config.toml
color_jitter = 0.1
shampoo_beta = 0.99
precondition_frequency = 16
merge_dims = true
gradient_centralization = true
epochs = 6.4
Rows from block 9, named by matrix and row number. Each number is 50 + 15 x the weight over its row's rms, rounded and kept within 0 to 99. All counts start at 0.
# mid00: scale 1 3x3 conv (model.blocks.9.mid.0.0.weight, 68x68x3x3), inputs 48-59, a 3x3 kernel for each
mid00.33:48 52 35 54 39 53 44 39 88 31 41 33 60 34 60 49 28 43 32 33 51 49 55 54 28 47 39 50 60 54 55 56 57 57 33 26 40 62 50 58 08 64 65 08 79 21 71 72 83 48 65 64 41 28 25 27 79 41 35 41 47 39 28 56 31 19 69 40 47 22 53 33 52 56 75 37 38 49 46 71 37 39 48 10 55 35 56 41 41 67 66 53 54 38 35 53 39 54 56 54 53 50 45 60 39 54 37 34
mid00.34:37 35 58 50 35 66 42 59 51 60 40 38 47 49 57 29 24 42 61 69 55 39 79 11 46 51 37 37 78 61 69 62 45 37 38 43 48 56 80 38 45 64 59 55 37 35 64 80 62 35 71 68 28 40 62 69 44 34 64 43 65 78 50 50 61 35 41 50 65 38 07 37 38 59 49 48 75 52 50 37 48 63 59 22 53 45 44 52 44 34 50 09 56 51 35 32 65 43 48 62 50 44 42 67 54 50 52 72
mid00.35:59 46 47 16 25 47 68 63 37 39 31 48 64 60 69 54 35 88 50 25 29 53 55 59 47 33 43 55 58 56 41 65 54 61 40 42 35 30 65 34 62 42 60 55 42 30 34 57 47 64 56 53 24 36 53 31 33 34 64 43 23 54 28 78 44 20 61 63 46 37 37 47 20 26 47 39 64 30 67 45 54 55 72 33 73 42 48 56 46 64 41 47 35 59 49 53 58 60 46 60 39 44 48 48 46 48 46 58
mid00.36:55 36 34 51 53 37 42 49 54 50 28 61 70 60 51 48 65 42 45 61 62 41 67 65 60 56 29 43 74 28 63 32 33 59 63 45 62 51 54 60 73 42 36 46 37 56 66 49 44 62 67 18 43 67 93 51 47 40 72 15 94 90 39 40 46 18 55 26 47 29 64 38 15 72 37 67 59 34 63 68 68 41 43 44 41 68 54 39 51 68 68 61 33 20 43 64 63 40 43 44 24 71 59 76 56 68 59 28
mid00.37:39 51 53 47 43 79 30 39 43 40 36 63 62 60 31 44 65 47 46 71 70 45 40 66 62 56 93 56 22 51 58 56 42 78 65 46 40 45 77 60 39 70 47 62 59 70 87 38 37 46 64 48 64 68 41 54 64 61 40 64 48 66 51 56 55 79 58 56 61 45 72 60 39 46 36 12 62 30 57 18 63 65 52 52 53 25 43 85 44 81 71 60 30 47 66 56 65 40 60 39 30 88 35 38 54 76 63 44
mid00.38:36 60 43 58 69 61 65 48 48 18 64 90 48 69 63 10 49 60 53 84 41 29 56 60 39 53 38 37 35 80 85 28 58 28 39 62 53 59 54 46 53 48 43 65 16 49 75 47 34 60 66 30 11 57 54 66 52 50 48 60 57 57 57 37 50 70 36 41 86 32 38 51 40 47 43 47 40 98 66 38 62 44 55 44 60 45 85 63 65 20 82 31 26 59 39 52 73 71 54 41 39 50 59 53 54 61 15 51
mid00.39:50 36 62 53 44 64 42 51 52 44 41 65 20 34 22 22 47 64 65 75 41 53 56 42 61 64 64 58 45 58 76 44 32 37 45 36 12 59 43 30 60 52 52 20 64 33 69 56 68 45 57 40 36 66 45 53 50 45 54 56 21 57 22 60 39 64 45 70 43 53 48 44 47 56 46 30 58 50 56 55 38 23 31 40 81 68 64 71 34 67 63 46 59 20 36 56 50 73 59 41 26 52 38 71 56 61 63 56
mid00.40:48 72 64 55 37 30 40 47 21 58 59 39 48 29 36 32 83 57 63 34 42 35 56 72 83 50 56 53 54 46 74 46 55 32 57 25 55 35 42 52 40 36 47 33 37 40 39 32 57 31 65 44 21 56 65 68 48 33 24 31 62 19 58 63 61 55 64 41 47 70 35 75 30 48 59 57 62 57 65 52 66 66 40 41 27 66 51 54 51 41 41 32 71 52 47 51 61 68 33 99 56 53 67 42 20 32 53 45
mid00.41:41 53 60 52 39 28 46 60 58 55 52 33 65 42 45 73 87 30 76 35 49 25 34 40 60 37 48 27 40 63 48 49 50 46 62 37 55 49 38 28 66 39 92 40 68 42 31 39 34 86 46 44 83 46 46 44 68 49 59 64 62 56 53 46 60 52 27 42 24 15 51 55 39 29 56 29 57 65 60 48 66 54 56 68 73 60 51 50 31 42 83 46 21 41 28 44 60 45 30 62 55 44 42 51 27 63 40 58
mid00.42:48 51 77 47 80 62 68 29 62 67 42 27 73 48 53 20 44 37 36 67 33 44 47 35 38 59 18 26 76 72 60 56 56 63 73 26 40 75 46 50 72 57 37 43 66 53 60 59 78 38 53 63 33 34 41 43 54 64 44 30 29 55 55 56 44 44 43 60 23 32 47 44 57 39 59 23 68 44 42 38 18 50 60 10 74 65 25 30 30 50 72 36 70 63 29 47 29 52 59 41 56 51 58 56 52 59 35 46
mid00.43:59 51 27 55 16 47 58 44 56 60 52 51 46 43 60 47 46 45 31 62 36 37 23 32 23 56 48 47 22 31 52 74 53 34 55 81 47 42 43 40 28 68 53 60 46 48 58 33 79 30 51 46 53 53 30 52 30 57 52 48 57 78 71 56 62 44 47 51 28 40 36 48 43 60 22 76 69 47 58 51 49 88 29 50 47 32 69 69 84 44 36 49 99 53 49 46 35 44 61 66 64 36 62 46 41 66 71 60
mid00.44:76 68 47 44 48 52 39 77 43 63 64 57 61 44 52 38 70 35 76 50 46 67 58 48 40 36 53 32 34 32 91 28 48 53 44 53 25 53 42 34 42 67 50 80 51 89 59 38 57 96 74 28 20 51 86 63 27 67 72 49 45 43 53 45 51 32 66 56 51 57 36 49 61 48 41 54 43 81 50 77 64 66 51 98 36 33 51 38 74 33 45 34 67 32 13 72 40 38 37 73 59 45 66 47 35 41 33 58
mid00.45:51 34 57 36 61 24 50 31 25 44 49 52 58 21 47 25 45 60 28 47 53 43 39 60 54 41 57 48 44 71 67 64 31 54 46 54 45 30 45 73 56 63 59 72 60 23 56 67 17 52 64 47 33 39 49 29 63 41 57 62 43 14 68 35 46 43 32 43 42 58 45 56 44 36 54 48 67 55 47 44 32 34 62 70 47 28 50 26 40 52 36 49 56 58 48 63 54 60 52 51 53 23 38 36 59 80 57 55
mid00.46:41 75 54 56 62 18 31 41 67 45 47 27 59 35 40 57 52 24 46 41 48 45 58 30 60 73 41 48 62 73 32 35 74 27 64 47 57 70 16 69 16 56 57 66 43 74 63 54 34 48 46 50 47 45 62 40 45 52 52 45 37 66 44 63 27 54 38 44 31 45 62 31 36 36 58 56 53 64 52 36 26 49 37 56 57 45 52 52 52 18 51 44 52 38 42 34 70 61 48 56 23 32 33 54 58 71 66 43
mid00.47:75 23 56 52 31 76 56 58 30 45 44 48 42 66 51 21 53 44 41 53 55 41 32 35 35 31 46 21 41 74 47 58 60 50 45 32 54 46 24 65 74 59 64 60 50 57 82 82 68 50 52 33 31 53 25 60 62 35 20 21 54 69 76 37 40 42 47 44 62 47 63 67 64 34 41 48 73 74 78 62 35 45 34 34 56 36 64 65 56 52 66 30 52 75 61 36 52 40 56 80 68 52 49 29 53 42 14 45
mid00.48:47 64 54 23 61 76 89 61 76 69 51 53 55 52 46 45 32 52 45 38 32 58 64 24 39 52 50 40 58 39 52 79 56 34 28 41 44 40 49 67 51 43 39 73 63 30 45 58 32 51 56 72 51 47 62 58 35 65 35 65 65 87 25 39 50 46 27 49 68 40 70 55 52 59 58 54 67 64 47 58 43 55 49 62 56 76 43 31 79 38 57 49 59 55 49 49 23 54 07 41 47 38 58 69 51 43 58 61
mid00.49:58 49 58 61 32 58 36 45 56 38 54 33 80 42 62 79 41 47 34 36 56 53 45 56 56 40 53 28 40 52 57 73 56 61 69 31 45 48 61 72 44 40 58 32 46 45 70 49 72 70 35 68 49 30 64 45 52 49 53 51 50 26 47 31 65 18 47 59 58 59 25 45 40 52 65 55 56 41 53 61 36 62 57 45 86 47 44 48 33 38 89 45 52 31 56 32 38 63 45 47 47 56 37 40 72 57 54 32
mid00.50:58 46 64 51 28 42 48 59 51 24 73 78 43 41 43 45 73 65 64 30 69 51 56 72 43 35 43 33 69 36 78 44 64 54 59 34 44 66 64 58 50 56 40 61 46 73 73 40 44 57 67 34 70 75 37 44 61 54 40 34 43 47 60 22 41 68 66 76 37 64 50 65 31 47 48 53 49 46 52 50 72 47 37 57 58 68 52 74 42 56 61 34 49 60 61 26 22 64 43 72 56 43 62 53 74 45 44 68
mid00.51:45 41 47 55 53 63 67 51 50 66 52 31 64 64 60 38 50 22 61 24 27 63 45 51 32 40 48 45 61 55 40 27 72 61 32 67 61 77 52 41 41 43 60 40 52 67 54 36 18 37 29 58 58 49 55 55 60 62 50 36 36 47 41 55 59 48 33 78 58 65 43 61 66 46 70 65 45 61 33 47 59 42 49 52 53 44 40 06 37 50 53 50 27 49 31 44 54 45 58 45 19 62 56 50 56 70 56 75
mid00.52:42 39 40 37 72 48 90 36 24 40 59 73 39 70 34 57 34 33 89 58 69 72 78 59 19 38 31 60 65 55 38 50 38 43 60 41 40 63 68 40 69 55 52 60 63 53 90 68 50 56 76 57 67 32 36 34 48 39 60 73 49 56 46 37 60 70 64 65 51 64 44 44 80 46 36 64 51 43 38 42 46 54 54 39 67 72 55 79 69 54 63 47 56 59 43 44 40 62 46 53 52 42 37 82 50 47 57 51
mid00.53:65 33 68 46 56 54 23 36 43 46 54 28 45 52 54 43 29 29 70 63 41 62 65 62 37 30 41 44 42 34 34 39 60 50 75 61 44 50 44 60 48 39 54 69 47 35 72 82 39 30 57 46 38 63 29 38 46 52 50 54 68 62 23 54 65 26 31 67 37 61 39 35 46 64 59 37 51 56 70 60 33 40 41 56 30 85 44 22 64 43 26 43 49 37 66 54 60 46 62 19 75 68 47 46 58 39 54 51
mid00.54:61 59 32 69 37 41 59 47 56 77 55 44 26 18 45 54 39 53 58 40 90 54 17 50 42 42 69 38 32 41 57 25 61 57 58 36 76 20 60 52 59 30 54 49 37 41 67 54 53 70 49 02 46 47 65 54 57 79 41 59 47 22 36 40 60 42 59 38 56 43 46 48 54 62 26 35 62 33 79 39 81 29 46 35 39 53 50 58 29 37 51 30 64 30 53 37 32 37 62 65 56 65 38 30 53 53 60 46
mid00.55:55 34 51 24 57 58 42 46 59 64 44 67 35 41 64 83 71 57 44 67 23 29 65 25 43 40 60 44 55 55 42 51 53 45 59 54 33 16 50 32 51 53 39 67 62 68 76 57 65 73 58 27 52 65 30 38 36 60 58 49 44 32 61 50 38 99 51 43 66 47 38 39 56 47 27 48 81 50 42 47 26 53 53 42 59 74 41 53 73 28 51 50 28 55 54 38 69 55 52 39 62 46 43 48 25 66 70 64
mid00.56:51 28 49 52 49 61 37 57 43 52 38 59 53 32 33 77 68 45 64 52 53 71 53 60 26 74 45 56 72 30 59 35 63 63 56 25 41 44 34 54 60 71 29 47 49 53 63 54 42 49 51 54 44 47 57 64 71 78 68 48 39 47 33 69 53 83 66 39 44 70 65 48 33 67 37 37 47 83 47 99 63 45 38 44 57 48 70 63 61 38 64 39 49 70 49 49 45 46 70 48 72 55 50 76 46 32 46 30
mid00.57:49 60 49 55 48 58 45 63 42 62 40 94 45 58 82 49 44 53 74 48 40 39 54 47 69 41 44 38 43 70 67 17 47 45 57 46 38 50 50 50 30 57 62 35 79 64 32 38 49 54 58 64 32 65 31 42 75 44 29 53 37 53 50 39 54 45 53 59 44 50 37 56 40 35 57 53 41 78 09 83 27 13 60 59 49 61 24 41 49 65 64 58 13 48 43 29 63 66 71 67 51 68 43 52 50 33 55 33
mid00.58:58 57 41 42 73 24 43 27 60 33 51 54 56 75 55 63 77 39 57 44 32 56 62 45 46 44 65 49 59 47 54 56 44 55 65 51 43 44 67 31 20 40 57 70 25 37 51 74 08 41 54 63 89 65 56 50 40 61 53 54 33 71 56 43 27 52 59 61 60 73 61 57 41 41 66 75 52 39 31 63 81 44 70 56 31 53 34 45 67 52 39 52 41 47 43 62 48 42 45 40 39 48 56 51 40 51 63 59
mid00.59:42 49 53 61 54 66 41 69 45 59 64 58 46 50 54 50 58 52 52 58 61 54 58 49 55 64 72 44 50 66 63 38 63 42 51 65 64 59 42 40 53 57 55 66 54 58 69 32 91 70 25 63 27 34 57 43 47 74 42 83 84 52 65 45 69 71 60 48 55 51 60 79 22 38 47 39 32 64 35 64 46 41 69 59 45 71 41 30 46 51 24 32 47 28 27 57 40 35 47 43 58 50 62 34 36 40 58 49
mid00.60:63 67 30 55 60 33 76 70 43 32 44 35 42 64 40 49 36 54 11 68 37 30 82 60 47 41 56 49 43 29 45 53 48 34 65 43 29 59 43 30 46 80 37 57 41 16 57 49 59 74 43 50 56 54 32 67 59 39 86 36 34 63 81 72 31 28 24 76 60 48 58 47 55 45 53 59 62 60 47 23 23 65 24 66 31 69 48 46 35 43 66 61 57 66 42 48 64 30 35 41 50 39 79 48 48 35 48 48
mid00.61:74 39 58 68 54 43 26 68 59 41 43 59 41 48 62 60 09 13 38 36 55 34 55 77 64 60 23 44 22 49 41 72 73 49 42 46 17 63 59 37 53 47 70 57 66 54 59 57 53 54 52 32 56 34 10 42 47 33 58 62 29 28 81 27 59 57 57 50 47 52 29 48 36 49 78 69 61 62 49 62 60 71 50 49 64 59 67 30 58 32 47 51 42 67 52 65 56 44 42 30 65 31 49 35 53 41 34 61
mid00.62:83 32 36 30 50 55 43 61 64 03 64 65 29 25 63 71 84 32 42 35 19 63 41 36 38 28 54 55 29 40 42 69 45 34 73 49 43 55 65 56 36 47 58 48 42 43 79 42 68 23 55 47 45 40 56 45 53 57 44 29 73 37 17 47 37 69 30 44 46 22 70 43 57 62 28 41 42 43 45 66 35 57 46 48 28 46 37 57 51 28 66 61 44 33 61 59 53 61 40 38 59 36 32 52 75 61 22 40
mid00.63:54 43 73 40 48 33 43 34 76 51 30 33 36 77 37 65 24 37 34 35 53 52 60 69 59 39 42 27 46 55 56 59 63 36 32 57 43 70 70 68 38 39 84 45 44 57 23 12 51 65 50 61 67 23 30 51 68 27 39 87 92 13 44 70 17 68 47 69 60 61 23 33 60 56 28 62 67 50 48 60 55 58 63 44 62 45 73 52 44 49 54 41 45 55 42 48 53 34 49 45 43 51 98 61 72 32 48 53